A small image classifier, trained from scratch: 40-pixel images.
Rows from block 7, named by matrix and row number. Each number is 50 + 10 x the weight over its row's rms, rounded and kept within 0 to 99. All counts start at 0. After the name is the row's rms in percent of the matrix's.
# fc1: squeeze-excite reduce (model.blocks.7.se.fc1.weight, 16x128), inputs 0-127
fc1.0 104:53 65 36 53 28 69 60 57 78 47 44 62 32 70 50 41 50 43 58 52 47 45 47 44 58 57 36 44 60 48 53 49 45 44 42 56 51 57 66 50 55 65 55 52 38 51 57 47 62 51 52 34 39 49 58 36 35 58 55 77 64 57 61 63 58 56 68 45 44 49 45 48 44 32 55 58 47 34 45 28 43 50 42 47 51 55 48 40 49 49 66 35 69 64 44 47 53 51 53 46 46 62 46 39 41 50 60 52 48 41 54 55 46 33 55 46 49 55 62 63 29 54 54 38 40 53 65 69
fc1.1 125:56 62 49 47 40 46 53 42 38 51 99 48 59 43 45 44 43 49 42 38 49 49 45 57 49 27 60 47 45 58 69 52 47 44 33 52 52 52 55 48 66 55 34 39 51 43 50 58 31 47 47 62 21 44 54 44 57 51 46 67 50 46 40 47 35 32 44 53 53 47 45 54 44 51 46 27 66 45 50 46 42 45 41 46 52 55 45 65 31 44 29 50 51 64 53 50 52 49 59 48 60 68 49 45 63 48 58 41 49 43 56 29 62 50 48 51 42 53 46 51 48 59 53 51 48 53 57 40
fc1.2 115:68 37 26 32 37 35 49 45 58 35 31 70 52 50 54 53 52 48 59 58 57 46 46 60 47 55 57 45 56 44 84 59 43 45 49 59 42 51 64 47 58 58 42 45 60 42 62 53 46 39 48 37 55 63 60 58 41 41 50 92 55 49 50 59 46 51 51 47 50 38 44 41 50 34 37 56 53 46 49 40 48 64 42 51 49 59 47 46 53 46 54 47 36 61 47 52 60 54 70 51 43 69 40 43 52 47 55 50 53 62 52 51 57 57 48 55 59 42 59 55 45 59 50 45 49 37 79 47
fc1.3 088:41 43 38 49 58 26 44 56 62 56 32 40 51 62 48 42 58 55 58 67 45 54 47 56 54 64 32 45 56 48 41 40 46 47 61 43 47 47 40 54 52 56 98 50 49 47 47 43 64 58 48 40 75 51 44 53 50 60 49 47 44 51 49 32 64 58 46 50 39 56 41 39 52 43 41 72 23 43 49 52 44 51 58 48 47 48 48 41 59 49 58 37 49 34 47 40 50 51 35 51 54 36 43 46 36 41 31 57 48 54 36 59 39 52 45 41 59 49 52 42 43 56 45 56 68 40 55 63
fc1.4 066:42 45 26 54 60 43 45 49 51 44 74 56 67 41 45 35 61 58 48 25 58 60 39 48 42 30 46 52 47 36 49 59 65 46 58 47 50 57 41 53 33 50 38 42 43 49 52 47 54 60 59 53 47 36 28 54 54 55 50 45 47 57 43 57 30 52 45 59 43 47 50 49 44 46 59 46 34 57 55 65 55 19 51 42 47 45 38 71 41 48 39 79 42 45 42 54 55 51 41 58 43 52 55 64 60 46 53 44 47 72 37 56 56 54 48 34 41 47 49 44 48 43 50 50 33 35 47 41
fc1.5 124:57 54 67 41 36 36 58 41 70 36 37 54 38 57 49 42 55 40 41 54 47 47 55 43 39 64 46 54 46 57 77 61 51 54 39 58 57 54 57 54 55 61 30 56 51 67 66 53 53 57 64 68 48 49 53 40 57 39 56 74 55 52 63 35 45 52 45 54 44 45 39 59 37 55 71 52 53 25 44 54 40 41 43 34 50 52 45 51 45 48 64 39 54 47 59 44 72 50 69 52 45 55 47 44 44 42 43 51 54 34 66 42 57 38 67 58 42 54 60 63 50 39 54 54 49 56 68 39
fc1.6 097:69 81 64 63 47 54 51 45 65 41 25 56 57 43 52 55 55 45 36 59 52 43 46 46 51 64 49 49 46 52 40 39 55 50 53 40 31 51 46 45 47 63 81 54 57 36 50 60 45 50 50 54 47 52 58 47 49 25 44 43 47 50 48 35 58 56 33 55 57 31 65 53 51 53 44 72 34 40 58 60 55 69 48 57 51 39 53 43 61 56 74 44 57 41 50 53 51 52 63 43 56 62 53 39 54 51 35 44 49 62 34 45 48 57 39 36 47 40 66 47 58 59 50 45 51 51 55 38
fc1.7 106:71 52 64 44 34 55 45 45 33 64 65 41 46 70 37 19 57 62 42 47 58 48 57 42 37 38 45 57 42 55 45 48 51 41 45 41 47 48 55 48 46 45 57 57 50 58 48 44 31 53 59 70 47 32 43 38 57 45 57 34 46 46 58 82 38 48 43 48 63 77 54 62 52 61 50 42 42 65 63 52 50 59 55 52 49 43 54 59 54 35 40 42 51 56 46 58 64 49 51 49 61 51 51 49 55 56 46 40 55 48 59 43 53 43 55 50 49 41 36 46 39 44 47 50 36 60 26 29
fc1.8 090:59 54 59 53 52 35 48 57 55 47 28 31 50 51 49 54 44 53 52 48 53 48 58 44 51 54 48 57 48 59 31 52 58 76 62 48 51 58 50 46 58 48 99 44 53 45 48 53 49 34 54 60 64 51 61 47 51 59 53 52 55 52 57 39 57 60 46 38 51 63 72 62 64 60 53 60 37 63 52 36 51 59 62 51 52 44 58 44 68 57 59 69 52 32 58 47 48 53 46 46 70 42 48 46 62 51 41 44 49 57 42 56 43 51 49 41 47 48 43 48 81 56 50 46 50 53 36 56
fc1.9 101:43 56 49 41 36 45 51 61 62 46 34 46 56 56 47 27 63 42 48 58 52 52 54 46 44 69 38 46 45 47 45 43 51 48 60 51 33 49 36 50 36 50 99 65 52 58 56 54 60 47 55 55 63 49 55 41 58 45 48 53 53 47 62 48 41 55 54 52 53 35 49 51 57 59 53 61 33 61 57 50 44 52 47 57 50 48 52 37 63 48 65 39 49 45 40 57 64 48 47 55 61 45 43 42 38 51 35 61 56 51 58 56 45 48 48 46 48 44 47 58 62 62 49 47 33 39 42 36
fc1.10 108:49 45 55 43 51 30 63 51 60 46 53 50 55 48 51 42 39 33 44 55 46 54 57 52 46 54 58 47 39 59 94 54 51 56 37 50 60 47 52 56 53 69 12 50 58 44 65 60 49 43 62 56 45 46 63 52 59 49 53 62 57 55 56 25 38 44 42 47 56 37 41 52 41 56 61 56 66 35 40 50 35 45 43 35 50 55 50 48 44 46 61 41 53 43 62 52 58 49 68 52 62 65 56 35 47 46 58 50 53 37 50 53 66 41 53 56 41 59 49 65 60 45 48 51 45 51 71 48
fc1.11 106:39 44 83 51 53 65 49 53 71 46 44 60 38 44 45 57 56 62 47 51 54 55 54 42 44 63 46 52 59 49 34 46 58 45 50 60 57 53 50 57 39 33 34 64 40 68 51 56 60 59 61 65 47 57 52 46 60 33 55 43 62 48 57 45 54 64 41 47 35 52 50 60 50 51 67 43 51 30 33 64 39 38 52 44 56 45 55 45 41 53 65 37 47 50 64 50 53 47 54 49 50 29 50 67 42 53 45 55 48 29 70 54 37 38 68 49 47 49 53 55 30 27 54 55 41 54 55 61
fc1.12 094:53 53 35 58 41 48 60 51 38 60 74 46 68 60 47 50 52 53 54 52 45 48 46 56 53 37 60 43 48 64 34 52 40 54 46 48 55 52 52 48 68 58 29 43 28 40 49 42 34 56 52 45 21 46 59 50 49 75 52 63 41 47 37 52 45 28 69 59 50 61 46 46 46 46 42 44 52 73 64 47 52 54 50 58 48 53 46 50 44 50 33 67 52 68 41 42 57 51 29 53 61 58 52 31 62 42 48 42 52 50 35 37 53 48 42 55 52 63 48 50 56 68 60 56 64 62 43 46
fc1.14 112:53 58 48 51 52 47 76 47 86 57 28 70 45 60 52 21 46 50 58 57 43 45 54 52 53 59 51 45 44 52 69 48 47 64 50 33 55 49 49 49 48 54 75 50 46 32 60 63 52 63 53 35 75 51 65 55 56 57 54 74 45 46 47 36 45 54 60 46 54 59 43 34 42 51 60 55 36 47 48 58 40 48 45 37 46 50 51 44 60 43 71 33 49 44 51 41 47 47 61 55 36 52 53 30 48 42 53 51 52 37 46 49 56 51 50 37 48 65 49 53 52 54 54 54 58 41 60 52
fc1.15 099:66 75 74 47 50 49 41 49 23 48 33 32 64 48 51 46 34 38 44 45 46 55 49 48 65 51 43 50 45 52 41 46 48 40 60 54 39 37 42 53 60 65 43 37 70 41 49 57 38 66 54 55 42 42 45 34 43 54 48 27 55 47 53 37 42 37 46 44 70 52 54 48 54 71 47 68 64 53 55 59 56 57 59 51 48 59 52 44 61 55 45 56 55 56 40 64 51 49 54 48 66 55 56 26 45 46 43 47 46 46 36 43 60 62 37 54 50 56 43 40 75 58 51 46 58 54 37 54